From a checkpoint of a small image captioner: encoder activation gelu.
Rows from block 3 of the text decoder, named by matrix and row number. Rows with one number belong to one neuron. Each number is 128 + 24 x the weight over its row's rms, rounded and kept within 0 to 255. All counts start at 0. Numbers have three digits each. After the name is the row's rms in percent of the matrix's.
# gate: MLP gate (decoder.blocks.3.mlp.gate.weight, 512x256), inputs 86-128
# fc1: MLP up (decoder.blocks.3.mlp.fc1.weight, 512x256), inputs 86-128
# fc2: MLP down (decoder.blocks.3.mlp.fc2.weight, 256x512, transposed), outputs 86-128
gate.165 103:120123148127143124143147127137150111118152139175138118135111172149148095136111155098083136142112102159133164141105133066108200121
gate.166 096:123127107106142133138125135108128105089119144136128105148117156126140113173138151090127153111134136129155150161135168127118116145
gate.167 104:094147102120137152165146140136161121103137110138154148117133115140129115098096095145127120145091155119141184165123143105157142136
gate.168 110:097139151095203152155106149137128167193134151117108129113118168118133098119063115138111165119142139156138166092099168128144126143
gate.169 090:097175143115108129144153068157120064089197107130164117116137117089098153111121108122153136134096160079150169149064109135129127136
gate.170 099:110157123102105148151112127121084153091115105150102169108095088123127144123129174197151132139128130132134121128141148151109094123
gate.171 104:123124105112129162112122143126153116129145094142134164173138121075098129150145118093102074130135165125153096114147089162131112153
gate.172 101:151122107109123117146136094139079153121119128163133205107107175143065127141139109134136141139169146109129168139144121121135165180
gate.173 096:083160161116031124071129134160133143160116124138149137110169114084078115112135168156138105128125143131152114121126117107103131117
gate.174 095:154091136155146112107082121109122114118115119134098122121128141144132146114145106178159095127133151068119075133086123123128147117
gate.175 097:150125116150134158142087124123141081140116122161080147130136176125131106144193123123145098111140143097140147086112117129126149178
gate.176 101:199105125144112144100133104124119175094167156118131100102138106119138130100153101095124116096141090117145202117145087146095132137
gate.177 096:096169143081150148112083139108106136122124118092152078143148136133101134086080144154151138133131149148100125130131122141151144107
gate.178 095:132132110120148143093122133084123134153151176130124147150145086117114111095094119146126131171139131119101083175157114099178114118
gate.179 099:077150128136090155143145183154147105104143111118151135134163166116094135116150150107117125155176104120152119130107110149083151143
gate.180 097:114120116106110134137092136141145132142110128117149108198125122140115149147107116133082133148163166115096147136145088136147135096
gate.181 095:127126114146146150130115128088088103138168147146143145130137146153133140122137118136108099107130075160142127108103127108124151122
gate.182 100:117071147068133150147103113087116128095120132162130170144142106146116105138149147130149103120130107132099088088152145149108123114
gate.183 093:079184102107132135159155131135111137122120114116132156164152128080128136116122116128128095168174106120157102145154134112140141156
gate.184 094:136109133139111165105122150166182115120118154138098129135181097114143121128142174137147106153147126112103125183146132137133177114
gate.185 105:156064100150117126142154092088145145124093131161150141080120151156164185127107147116139139125118127078117104119132090148152112149
gate.186 104:067163135155132125115136140113106140121119199084097105170152185127136128151130142086161131157144121138155078097113101075148128178
gate.187 100:131120118115124115121112103145119131096104110139123110141108124145111107136108111087086116139119097126165147149153123110167133125
gate.188 095:160117073120171142121138108115125148145101125153141132136125113135144111133129099098156119155098083094173135106107139133123112191
gate.189 099:167117137121098136093175111160105154127132131181110075129177127131087140115150158127172128172123137140143172138140134122146157161
gate.190 094:122147136138128149131145085119153127142109170108108127065117171074127148136120152134095126108143106152130106145097153121132086125
gate.191 110:079137137136137128161125155119161159153133132078112149151143118114132106234104128082129128110129137125117062137123146099088122127
gate.192 099:167084087121077159120165165119108122129117126125117143090155130153181113109137143110090125124132151146136113185130138101145099144
gate.193 095:109115154096113104108167098095091100149144119119140114148161083130081112110096109145162141130126120115086139097143142126147127110
gate.194 093:123149131088171156151110139067151148128147088099160113129155129151124106112175118122128146099141127130122120114134146149158129134
gate.195 094:121132183134119136127116152128164108129151127082111107111131104107131157086130123164094137166147124131130121152139153169178141160
gate.196 099:166099174102133135148140150123134161167123172181127121109122144112152091129126115087152115153117111159145105160097145143139136130
gate.197 093:105087099115141156147108123147132128133167106125139153157138139154138109127156092095114080125147152132111112158147169159135135129
gate.198 096:129168101170083152179134142155119137087132072109127125145131163107124161106097156136162182108113099151145060111147155165154165125
gate.199 097:141155083171135116133182105120141115099112151150115138117139156097150119143174138116161121121109106158143094096134199112139134137
gate.200 099:150111127117133144145076106137092130182127148149127140110134100136086116126111099230135137176100134127166174123140137184120101145
gate.201 099:116106155140138104149155127116156148158148159163138111112150130116159100142141084107120085129133090154144150168128123118105138158
gate.202 102:139151105143102100132093118112156150179130123105119144099134150148167131154112156106128085115117127084114107104116126141099152131
gate.203 101:096145150130161109103122133128110092115085145135157129140104136141139121157112115145131163109149114145134085094145125173114083132
gate.204 094:113148140118122164122114106142146136117146083121170174125154124090117138136174122137137167113105149087101132154133169097076105119
gate.205 101:118106149151149145147124128127134097096128119116073169136142181139124120129129116136124099163125106124145190140119134110105131120
gate.206 096:148159138125124139132127100117092133169151110125132112128126119125089116184124135142183126120131136117132104102088074134183141134
gate.207 100:141113156115146141145114133138100156164140138125134170123111154114128122124152101136155094085108094135117129129161102103159119159
gate.208 100:157125118136098130159176148133136163119136120123140173101127099132175148120148072148151151110110097176110125146121127100153109132
gate.209 094:149119160144144164114111117123094158061149095144144150175135094110132130131107107124126114129147125106134133125130116127131146109
gate.210 098:188117160133089141169143115131105132117150118142115126109107142155115150116098095131088148122135134168117131137123097110159109102
gate.211 098:116113118126143122156145103162131136153150109114087127125075156168098144156130151121152087164129144147128139101082098116087103134
gate.212 092:075118128128125135097139173112129129135128099154168135126109123066153143147136145156151145101133111148142130149109115110128158184
gate.213 103:093102111160109145125137078130132094124134177114146094137152149152085113091162094146152178113159126141113142113125115126118148151
gate.214 104:097125111066138158114118143151133129129131166192120112097137106119138130141088086128113144119093140116093125132142145137123144132
gate.215 099:121147153157139126142090169102146134100117131101117125142175170106126129154129146128107165137124113143136115113117136132087139118
gate.216 097:093118135075163123160128137116120111131123170163141113118114108154155110115130075122095092104134129092120085102124125146165101140
gate.217 097:141140101146114121080094127164129122135122108158136159149083131150130129112123129133137125101142122083135113123083098161087158119
gate.218 099:140140114150136122145131099123119115132105099125088096116112137181147183119125130081125143089123140131096134133106141166146143144
gate.219 102:165095149132131140101111087094131147183121157088140107129155121073111172171115120151098160139122138156120157167133090149114165106
gate.220 098:101095105110115154106110128091085174111117117128118130147120120144140114131070127088122143130097076146140134128160110098099083143
gate.221 100:121124117107121128103138119136080221159129148143152117118139126124152080122113120146135127114156080110115085109119150194156132137
gate.222 103:079100152122154120121107079158120143164105126115103184125138174121129123132086156127121191099113148169115087135111109107153126145
gate.223 098:129109092179130125102138129184155118097121145088160101134089116108149132153095113132100143119145131084124169094120087164090104152
gate.224 094:092177108101153120159177134185092160096114174148138105116090126117123103123133113123199123138079127107153132123144139129177116115
gate.225 101:164113149126064160122081111082142130131109142110105117119106120127101170139111093110121127134143106122129097118111143131181117139
gate.226 099:094172117141155120096117141166153128109106109093097086133085175099138143123103131126151150141100140114145115124128104178119139101
gate.227 099:138122141120084126152148149091100113110119129123162143157145085113131128101128132112134113117113134148120103121148118055075116089
gate.228 094:130127138125124109117093142119108116094117144119102089125128102093167150083179123141157155169171118139148157128082110162160090138
gate.229 092:155119149141107141139138184171112123097111173159139113083125114075101126089155126117138108118148139119145113177152143146111127109
gate.230 102:122136159159154133156140131115166146170099123180135110107114177079170092147131119165069108150097158107155153166144118118136134091
gate.231 088:146110172153079143147149127161105159161131120090118138115121137134158136163105123137092098123142131089113156117141157087063148094
gate.232 105:127169100165141150146134149155134130118127107133149131106123127102168161122142125122114170153139154116118117137109118115142189125
gate.233 100:158135147116161159129124102090127121127168127138093137083176117147144132135168134130138162083117145131168119135106129158129094101
gate.234 100:138124113147171128143196128138134121157157144160112128096106161073125109141100129121132123105103091115149142126107200136125150169
gate.235 099:133121124114148103128137148100115132120144111163123146141112086121094129196123119098170122159119102147157098104116107109121151134
gate.236 102:157073113133109149147134127121161102145156101149133115137195127110121152108122123169159122109082143106108126143140125140124159109
gate.237 102:145123138109128118134117131121159162126127147097154123124124123113126155103124168131117127146113102132119119156136138141152120127
gate.238 111:141155146106133145117124109105161137132123128087115120147176074123108146118144145107068138096144137132099113105095079152099125140
gate.239 100:103133090118106126146124175140121165156149133125084150171093145122104074176150182145144124145165118111137198132105178145143092126
gate.240 095:137136148131101123122154115134141193123123122171183075140117130113125153133150115163139153164104110123142073148118138130130132131
gate.241 103:164095117119135145155142094130116119099153131157140122168139179128132105101074132146124136155100136160050144148089139109102134148
gate.242 098:156128117123123152123147144122095141133147151135140112103136158147134125099127134136123121149150114100095114162119089131163159179
gate.243 092:117156140085147110090156118113144135139110149120105117126161110125136136112134161113143170150124168148115119146135085125137149113
gate.244 099:069126132149117122118081151106121132107123107128163140141101138116114123101114135143139081137101150112117113125137099168086136122
gate.245 104:131146160156092133145118134114113137117069118148141126146145128157121111134130133166125096113189164111141162130121185103143132088
gate.246 095:072152131113152137125126145133184105131153102152127102129079082146106099094118122129141138136117127139157145129092136101135107168
gate.247 098:101152123125104130087144116125110115107173147130120112111104130109159117109135156145148134103130115105093128150110115138126141139
gate.248 106:155141122147156132147153179111151138129128122160146122095151130154167125177144137102158106087099121106140137105123149081097172133
gate.249 094:160128154112123152143105117101169088141153170138110095101117118159123099118164143135111149130148123150129195121094097091147132124
gate.250 105:120118135119139133121160134126139130156161157141155182168149109119136103163140121134113100108083109114127129096122194132150160155
gate.251 101:118122142131106142132108111126084062155078098135143170122136164143129148104125157178095100123122129125090138135109143141167145116
gate.252 102:115162121106119164122136137132149142141138127124103096147129106082095112145108110147126109183145137127110125160157097187073116120
gate.253 102:127138071099095139133133144146153146147098144160165103081128135118135158150098110100141108142105130134106116133121115113166112155
gate.254 103:139115145114185154151130165094152149176052126108128169148104112085097109166138122135167086150140086152154131074136153120134091120
gate.255 100:114156145123117161146148126119096116117156152071145158151149137135131140114077149074128127157147109145143068161122072135113105147
fc1.165 097:136154135136140119118103134130120158125132163096135155122122114136164095141141093106131163115124131123140165124108129124149132116
fc1.166 103:131121135117147117160123128151116116138096113126085134106162116129119080120146138115174125191154154117180134112104119139140121153
fc1.167 104:143148171133135151107104135120131150139115111109086149112099118148131137100135153086124110150112146195123093136124125165102131135
fc1.168 110:102070109114122112139137086111116091099098143152147122118135158108138128140113133123141093109146139107090081179099096088127116095
fc1.169 098:136100160162100119132125133107133151135135145123115142172151155095109120182177091146124126126119146136128152110113105139098157102
fc1.170 105:151131124104105127142120115110191155108154173088155129144118128108114112117101128086130117151119102164122146115135147124155103143
fc1.171 105:089179114128120131153100071123152137172108112113093151137073130136085129136147103142101133140103137123098127147097110112108149134
fc1.172 102:125126093102150119151115116066127155099132151142145111131145150158156138114179069149107139152139144151111128141152127102097127118
fc1.173 106:120077156150140122136116098131134145125135124114122144144125121170106133157136090129102080140118094080129099101095101171113126116
fc1.174 101:163143096134169129157137151131127114147157083100138116110125116123106166132123128126070129118109097131119122091113121119158072095
fc1.175 103:140089107128105133117143132170132131129111145149140172120127119129145108169142136128117113130074147119071140145156129097133192120
fc1.176 103:114143139086156161144094102070111146088130112129143110095126139131104142101149111126182085126110126136122131134096109155140127084
fc1.177 099:139133146125115147173119106095148143167077198121142158137120147111135109106118120130102146127155136116158101133112119142139107129
fc1.178 096:118118102119151126148130109156107097128082107117112127133180114138092122129114130123158131134114134145130123123134143142093111134
fc1.179 099:141112122108160126120110113153124096123133140155152130132105110137115150142097118081129138130172146093173127096084164138121087157
fc1.180 097:101158102120151158142129138126120122111147126096128110141104136116093131101152132155075142159138150115125086154116143158141128128
fc1.181 103:109124145137126125128107154077154105101138122014098168129105147165142135125118092150109122149125119129127114175113131102123138149
fc1.182 108:120131125112149159129171165145090121139162164108151118126138122109107107116126144125098137147172102128110144108142172176162155094
fc1.183 099:129117116114125124103121146137145117110150102123093123121125149091136088144115103087133129118121133170124125141121157133107116118
fc1.184 105:151115138139130157111117131131141130107098125100181077050141128122169148130097128111096156121100130114115115142129146108134141097
fc1.185 103:176123124117140133101077146143088138121117165110117083122154103156108100130124123143105107149097132096120139107083131122127139144
fc1.186 104:136155122097114122100118090113114134092126135124102110150135147154127120130150141122115172115135159152068124142111150144125115106
fc1.187 104:149110099141165129137105167150118152132126121147127157150142093136131107139089145137146176175142115171135174139123090165118122079
fc1.188 101:134139114118073139098099146125122137150151115116109093114141134074114126167127136105131085144158182107126098151185119144086136125
fc1.189 098:068113127147139135189154148105101091166112125145152129127131125165104091082137108132134141058106106152140147193162100080099104118
fc1.190 089:059078159136128091116166172152110116124122126130097122125098135165107135161182119138133145136118139147105140107125125115093134091
fc1.191 096:185103143156134137126134159149176127096138123142125131119143132144168134156138111109149160098162180128123114147139137145128144105
fc1.192 091:127125135085126102106139169137122120141144146154130068129124113141093137164159140170121112161123144173131144153127139101102106136
fc1.193 092:113103127113098126113160144116101150085129168151098157119107145118116089095091144171107104109142138144119107127138120123148123107
fc1.194 098:158137127142109124102135169096119095102105150142136140127155148119160113128119150129106158165108093175120148139152117089130124111
fc1.195 092:112092105126110127133129124096121121132140102143098173149115123114168100102104118144146131114129105089147079160155136147063143145
fc1.196 097:141105095124141153144101134154125145141111145126082140112076134145124113105132136127111103156118141101067120102103119104121182128
fc1.197 101:114101102126130159138155123120152138157139161087139126128173117147146131113147100096144102163138103119157107127142109146142109090
fc1.198 093:117127145111122130077112131122104127177087149170090125131120159116126137135115160089111067112113091156088130111120155123154108110
fc1.199 102:135104162142130121138128121112155170103105136101135166121110118127165102142169148115127077130132130128161123128146194079124115131
fc1.200 091:084113117157100148136120115136163143104105134126137084109106118154148148116123161121109112070123129128134160140102103154136146143
fc1.201 097:127148145156150095164172122139127146185149109125140128139094120125138121144137085125158122124115135112159139117106170100112098122
fc1.202 099:174182131107169139095112044115136147117097123109145122125110127110148133179113134085102101124131175131118132140090147126068189143
fc1.203 095:087167121129148124124099128113137172185076090110098171145127148154123159097117155118146148080141116132148119172125184142161144109
fc1.204 092:101137186161100109125114156097120113123108130101141107126151146142135093163153183076098097129134113118145091118142135096115093124
fc1.205 099:146130116150113096126157112132128123115128130136118139126087135115157105121157088101135134082090130143121157094145128159122130109
fc1.206 094:131114125143118124161086177141107110131122123143108147102120132110106166150171106134130108144125166169136133105154137108120148161
fc1.207 098:123140085105149151161096110145142136143142137082119174118159127159107173145189112136110162129182111156123138150123121131119092158
fc1.208 104:169146092180131119169154086140165076116170140134150150137136124122161108124115057126137154078105104133113152141138127114108152130
fc1.209 093:118129137131111111127133136109111093091134108064117094121106137115144154093122136110108105113140105119097138155123176082116143140
fc1.210 102:121133127132108133131115143102145153118126110130081149157102132140123137156120133182131153084108102125117111138079126162126121102
fc1.211 097:127120155122118143107142141160177138106115126119106114152189126137123123123163102164146108145128112153159111104154163136109142182
fc1.212 096:135160174122143135140136156136182118120141131119164153153088134106117142147082095138089190146110093152132146110097108095128139152
fc1.213 102:115105098102115106171116101115103080162117140186114131099150137161139189128142107147080127134153158115091165133138098141107154131
fc1.214 100:131170091125109103105099113129168197116135145106167134125076149128147156129157101123150144113143112122166121147090126147112124159
fc1.215 103:109116104130130127133163155110126125152125116140090123149161153143130121133087125137138129113142141107144130089130108118129127138
fc1.216 093:091117131142126098146090136115154119101139123135136101139192110163063092111152062120117126110159110149114146137132158106135107157
fc1.217 097:095103142120166113176120119127109161125154148131119136116115119166127080144138130123130128135089110157186111104140096092088162098
fc1.218 101:163093137177106125134128141114125111150071193125145120104120135117160116141155128132105132116145082113130105077159194117108124143
fc1.219 098:133126128130109100166140146131082118120167107126102129135131178150157153177090114159176097172224140110094128080119165114165130132
fc1.220 111:122108153159113111142159172135165109118179123090151138106156103087106108151125067090143134128140140178148101105124162116131131161
fc1.221 104:129185148148144123097156160119104148137108101140085112128089135146143148119136097120143143114091170098143117110181126111139110141
fc1.222 099:149130099107114155121106118120129105123133125120157107154097147152116107145107093103080139156100112104148096163138102118113156088
fc1.223 097:150137110174129147126140155142106145166122100085149148104157071092113137091109111105132094090125124144113140131159138123155108110
fc1.224 105:091089107107094116153152159099124117126186106146067160132148139142133121118092091129107111104118113139177133144154123158124110131
fc1.225 105:146112125126127110161130094117124114115123120107085140123094137103112064124146149115140161140114126100103138147114129127149151135
fc1.226 095:123103081134168150133104126134134088137134138119141141107141106142142151120152149129081125138119081140154095119150134086151120082
fc1.227 094:059095081124131149099116127098122135147156133112123144170117118159097150107118107130118101127116149156108090141113128166150122119
fc1.228 102:125176087140115134087133134154088152122135091156167093121165135096157112121117111127163105121105166166122117130170103117117130117
fc1.229 096:136089131144112151107091104149146078144097152156129141156139154124136134168153149136143132125136150148100143112135117098162148117
fc1.230 105:089177078159099122144103123112134148067131107100136137110140110153109093121128122125142133127145118172116126088149157081112128134
fc1.231 095:115142129113122129129184171138170106146107167120160105142170117166130136178102085168107130163116133157139110119162105138087123148
fc1.232 101:159105143151103112137139129124126180119141099126106146113127108126139123161110123129144143158124141155098098117120090132097122139
fc1.233 092:118136147135120124141101095125158114119148152142133096085138155112131149105085182119123104150148124127086122106112153146085150111
fc1.234 102:130104094123141119174120107133098105117149123110092120108133169195156154103145129140115161161114181130080108142189090113128128157
fc1.235 098:137142112142112142125152140137098124129149156121106128128185096144165160076135122138104132157122112105143137086178104165084127163
fc1.236 102:115125107135088144133076143146151160108144132134130119111113165140138158103146113085082190131143189143134148124115141155166161117
fc1.237 104:135092135122144157138192146123147110144103131122154147125132108182136109150122093158134120133098099123133107139123145137135133081
fc1.238 101:132139191109177126156133082115170144165146126096107119139120129150184113121157130149167121103151152086155098126147120074134094150
fc1.239 094:129150138148135119139106128144144140101154129120115165124124119104166150128160134144125111146151120118107105144104124149174115133
fc1.240 102:093084119119150090095127121133137132150135151135134135101106145140088130139139101130139070134113128105132107111137163121114161111
fc1.241 104:090171117111138081088091134107121143152099112149081104096124140119115151145099123159148121147140155124139113103095159121098113106
fc1.242 103:126127108106117121136133135150127093144127165150086123144169083111189143096130125171142125175143123130122116127129093121108131144
fc1.243 095:134132120083148137125108123119142143173154141129119136170114109127095104135128090063163132156102155117144142141109175103117056153
fc1.244 101:081133114115148120100117136148114105083114101135176129146098101134158142134146096140122100135127158096108109106116136140112127123
fc1.245 097:122167135129111133080123146111145122182102136110095144131102124157148163142124107112143128134157118138139078101111128108152110108
fc1.246 096:135166136125152117142124129149154166139145153107148144129091166119175139139092098144136169121127161147170135108134095131101108127
fc1.247 099:122152121097126147145161119111127117103135151113110166139126186108161162128125100125118146110132111154151154145120139119144132132
fc1.248 107:115122095105114140094132112117127120117169169097102128136147182152122095116121157113125139157103135067143141143144114138136127126
fc1.249 100:113155153149095086109133076118093100132157167081130132081088088141150106164112129150112125079132107136096113158126146162139165143
fc1.250 111:121147120190157125113127092152152130151126115077139158171143145117112114100123111161118168132160135150110164120146087134118089152
fc1.251 094:136109149125142121187096117145143114111155124162123110143127115172118116119110107120178105109168101125135146133172144114144122115
fc1.252 098:118130127107149140117140120196154178095101152113100107141104101155161116106119098107164142118061114139142131121133123132192102152
fc1.253 103:101118139148142124122119132108169123108159144115095083185147162134124127158127131136124133085102138139153165107119163153087098142
fc1.254 100:108140151111163102117153133149112140082113135145121124128149124114108135141133124116170156095109112092127110124118098113120157156
fc1.255 096:144102127142141131130132088142115132136133120149105112147111111125078120147149152160146145106104144132129122128130144132192114124
fc2.165 103:113111100139113139121124143125107150124096131134119110160139153131123093119138145112085159102165177125164151127150113102140115118
fc2.166 098:158128104117122066157134153141130144098170161146168117129102116149135121104134145149141141164120134124138134106107129153156115154
fc2.167 106:118119132146138105124116142139109177165137110122087133125150116125161142173144110083138140097147165154097091127123142159115135142
fc2.168 104:157102102144113172140122118094135172114115114111138186150117146138142108079131185102137116087094159132124142160121148120139121155
fc2.169 101:126149143113150130155143130147109133148130101101133156141119121136174160108115088083166141089153129076163134131141104157163152138
fc2.170 102:130112158167105094121123122152166115118118124160123134097167142147107121144131105113111165086126206125111139100129121096122121130
fc2.171 102:103145119078121129100124125150119129142144103119168108142105170151144127099114153131140158082137142132156147161112134171134116119
fc2.172 100:122116140162139158117109151155140133108123140112086122122179135118128076159126104118089143135152107136110112134125099148131110152
fc2.173 100:160107178106192103133197171122096096115121147113133112108087135140143132140131135110144138169136128097122132123087145114141124124
fc2.174 102:132129097081148091112136121120077133136133106155094091135123137152111112115125187104096097152152118113113162123074159121176155125
fc2.175 098:148095126113146160123136143147102130144098136091121147144127098122105099126120152108102126118138132153142112125086093152179149129
fc2.176 103:155115156145133129120093138119110117102082137124083130154171092150125098153095145134120130082169100142132134109110152102128147104
fc2.177 098:127152143136101116090137117124128111137071089101127159152140123114138145098106161120097107087146100137129103112111135139146109076
fc2.178 097:138106134103111101159133109099153116144126163134128098122166151084154118130149107102178150161117116116135153159144132105133148147
fc2.179 105:135132129155082170133139141118110129116127125119111128121104154121129113126158164150115129110104119140127132113111118090070117151
fc2.180 098:115113146139142196127126157119104097144128124152112104138114186127160106127127166138109161157088159139121144159127100172136109117
fc2.181 100:139112157116129125120092149120150151096111152122141142086106135146112143075112168101114133134156155164132089142101142188150142125
fc2.182 104:088118136144109131182153143118126136155158088126167116112111111179089122091136099146137112107137147138108143137112142132124102125
fc2.183 093:098122104146144104147098128148140100139127147105135130136122105102132172120142131107085109134113186120126120125140176143092118098
fc2.184 099:127159130127122126129126128118108096157101106148113102115169107097110091094118085143164163112145123116124073088107126115133143161
fc2.185 100:131106163139100152140143064136150136151113142161095122118108145122155124137094146062144130107131144087137109122146156128109125151
fc2.186 105:168101177133122108127132131115159139141128138107099145126076154115101113147134113143140103129171104141118148124142132179138118112
fc2.187 103:156114123137121170149131107161112134100176118152125142118135128128137174120151128162145122105117127143106129140121161179106119138
fc2.188 096:082133149093154094099137117142147148147181150117095124137109095084167107103091173151148112121068105123101162161180112151142128097
fc2.189 096:143130153189143115128100137161136148179100130133122147133133159174143104155160082090155163120180166096160120149173075089134154087
fc2.190 094:126134119105133165119109117107147131085164115108113115112142112183118100136193144153136129162161114149080095143123113131158136110
fc2.191 101:149178138101129132133159147097127144142092131141113145144122123141121158135106067136142155164148129177092135182111134127182115129
fc2.192 093:133111121162129114138138110110144095134145062122149117144180143102135094130126140113127105124129165125141123179114155129096081173
fc2.193 095:064114114134124128147126133098096129164111152103143130109150086159133133147112128116124112086066101167118146126170101120131090117
fc2.194 095:123057095145125122123142101111142162121120111087163051135103142143138148106164138147192079112122149111133140114144142161140145149
fc2.195 102:174152109122146124116138132101147121093094108147124140171102096125111165117134101160108173107119131158125125113116134165156149146
fc2.196 102:112155092143102117118137171114121142144150103129167120120133092185165116103113154115136124156152127150127120172142101121126133156
fc2.197 099:131145100107132096160130160123141142112086182144168101132143097164145129090124088151096137122175129166158124168119146151149112092
fc2.198 097:141153125138106132127112124117174108148150124136137139130072127145133095156055170116107132083141179152160122178103114075115106122
fc2.199 095:137159127104147109147165123133171183144133129108095127101126135147130127160118108124088145162113104142119126137147131119099053109
fc2.200 106:113121131136124146116108132117139126095146147138162111141143104175091131131144078105132140125122152139141074140151142105126127087
fc2.201 098:109161115099168085125107137136137161200101115145157124110109112168168121123117143163085131116159104136131146154142090120117174057
fc2.202 099:111129162145124146121124155125112144160109138106094123142086104088140078100113146128139145143163103153147112122104139141128112118
fc2.203 106:125097120127127139182145169097139104113126107113120136156129136135088097152117128148141117115125141110149093141125103108078113110
fc2.204 095:110120100108162121086106140126113120117179154095136114145114095131129134152148141125134102151109127084111096112095162151104169128
fc2.205 107:077105150130167153106125122163127095120149112111136148177102106128100106159130109136140073148174160148147187138135102105142099126
fc2.206 099:145112099096158118127151111138121137126136104101181125099115108123101096115129081146120145167130103145128116132131117117182104130
fc2.207 098:151104115124138101144119168124131135133112130123126152125144111163142101150129143133125124127118160121166146130098143156181133118
fc2.208 099:139153139122153078152147107149118180180097084096118082118166158123127099120124120143144177119140063167135154123149105085150140108
fc2.209 095:106136102088145170107148107104103129107156165097070152115141104134090111134174123101132121135143134141139147117092157143138112072
fc2.210 102:087128156149153102120145094157175125140144130110104101162101131092149129155219126136108061134130137167141119115120127139129147095
fc2.211 102:095111141151092149157093129085099134100179150147165126072146162140070150112132126129108115140104111149117135141150116089106135166
fc2.212 097:116113129101130161121119151169132138127133135121082096142123127103127062140143135124153190125142152117143070091113108134090095105
fc2.213 103:089150150123126108119110120122132104128084133105120099136126144118147122158126094120183154082099180143111142126141094139138167118
fc2.214 099:161116121135104098129165128183132177119178120108123101153102150139085132202140078161154094146123143148138148116100150174171121131
fc2.215 099:141138113126106113133104165129138115127130128160088137115116145147113143099114116108155119155141130136162065122075103138148138112
fc2.216 101:135149117188079152159092076097136133138124129155106155151147119124155138119129124134120134166121135118095119123129142150111163145
fc2.217 101:130101124177099112117100124125092124061101123121118120141119135128121148114150158119120155079124112107099147113104120186137161128
fc2.218 100:146129101125138110165110103122136116097163122087107079094122071112159132098146111142098142124154193102101137126124100164130128136
fc2.219 107:136153136111162105133163138113108116153108095146127146134109118128096120134106148131140140136122163087110126101133147118119138094
fc2.220 105:086112177148085163098122151157099116111125121166102176150117103118138124134137112152099136165143151113122123126094116125120162104
fc2.221 106:149099172117124158106055123176115083120121147125122114096113157138112183094123152115140107103143132129167109123083107141127142145
fc2.222 100:120173130107130165087138073112122130059133126127139140112122199083130136152139154159132138167112134134115124124114124116106123145
fc2.223 101:139098105109150155125097128076136138091126118129124117133130097134161100109143115134197127157129128109120142085096125117139102144
fc2.224 095:140086177096115078144161110132137110148134106100111078137062108104090138105130159172145099078130125164148129132125116130109136105
fc2.225 096:130125128120101169140169118109116153157184120133113114125119150104125143128098144114145137151147114125161140149129136120100133109
fc2.226 098:138109094134146152151116138098160134122171082132144133096116156111138143136114120102149102078138140139180115152134128131091108158
fc2.227 099:154056133102130123120066143166154110116108094156129127127149097134144118132094129171137137153159115102131142118100169151158073100
fc2.228 104:138112078107119122131156108119119126107094145188114114138158130119134133144112131147133118142118083126110161103108133166149145155
fc2.229 091:134137110141090120138089185162096163182121103132076099069129121138121120107132126165161110113109091107100132101117134152118120117
fc2.230 100:113135159141152093155145134114148071187174126112108148135104143109120166132120149139188095117156147138121132110126127137131111139
fc2.231 093:173133068197101124138109121151137153131134106161117129166090131103132136101142161093151125135132113120168151101144171146110149150
fc2.232 101:122165142113168102168116099087125134163082141118099123082104076152146129118131124132127117122135087129173103119147123091124148104
fc2.233 099:129136104125125103096085108118132161123153121150142111142135104112172135085124144150145115163148101132130108144110142100133119119
fc2.234 102:133113126176142110119114160185155126137131101120135124139144180147091122128147142137152146138140154117111131148119139113115105106
fc2.235 101:125157109088147150096103108132113144150190118124117139095123095140151105115121141158109113115142151165113170084089158138108113122
fc2.236 100:093140121095117116088154112127136193147136108106142153148140162130130157108119116111129146152166131132180129157098121100162128103
fc2.237 102:171107085173122163126125135115149187167098136097088095149111127143135154116129104148190082106172152145131098127159142113104135128
fc2.238 112:118138106133131122131168172120144134119134092164159146098185093123125132107116133144122151119164168120152127104137124092155137170
fc2.239 096:098125077144131110141102111163134147101124150130114109154144141106121137096199100165120119121146150136108086154184131140120116134
fc2.240 105:118141137132137119133141161112090166172151116137151142169130095136156126121102134104121084122125126112106174119150121087148117138
fc2.241 098:138082096105153178118166146122151092084138163173136126153113110121132138136094163143152065137130146098168115128137133145156194180
fc2.242 100:165050119176112155116163142119136120130114182145163113163140104152160161134103106108075142134108130138160131128080150131123154146
fc2.243 103:137085096068136092120111150150161111136106097097134087128149135153105143160143144144131105139188129102140149115117122172156132090
fc2.244 100:138114121137107086094107112109094150158064162098144143146139118114129106124104128162113152153090099160112065110128099135130110089
fc2.245 099:160103089178115184136157131112154116113203136139139123141094139106124135157127106127133110125085116095122138112134114132131137084
fc2.246 099:111103146112105121114096106120142174144087155076178114130146095114144148141121128134130156069172128134119114116162108172169150093
fc2.247 099:115079139135136166150154155166161081099123139090142140067107148133131113189125159106153137095144159130155103105171133098105131124
fc2.248 101:130148169142145104156143156186125134124153115150093181141132152150134086120141173115181159172136144090102083144085124170144136162
fc2.249 095:139139125127158115111107159094139116157105145137101135132168127162113112128129135106105078131196075099099098124145148148139104091
fc2.250 102:138132116122107151092114119157102071135141141113155132151128111121144101105116050092146133122089118124142088111103130129116167108
fc2.251 096:116141116135146160155147134122155132114122097133115144165106158105140120098164127139135125102134162128106169131127097130173084168
fc2.252 092:165113111172086102159132086120169127099143093184214146117118071122097125141104135064112130133170102150124088122125133164136124150
fc2.253 100:142136126138117118134137150121195098134118121136138122158115109107150092144159127130110099143137193107156099104137138121146111114
fc2.254 103:120128134122129172122155129138125073117116133122145154092112189136120189113147122093135093161130122116097116132162081146126095146
fc2.255 103:139124109093123118109127120105125166107138106108113127138093129145128140139133179124161120145114137128118128114151139101121131146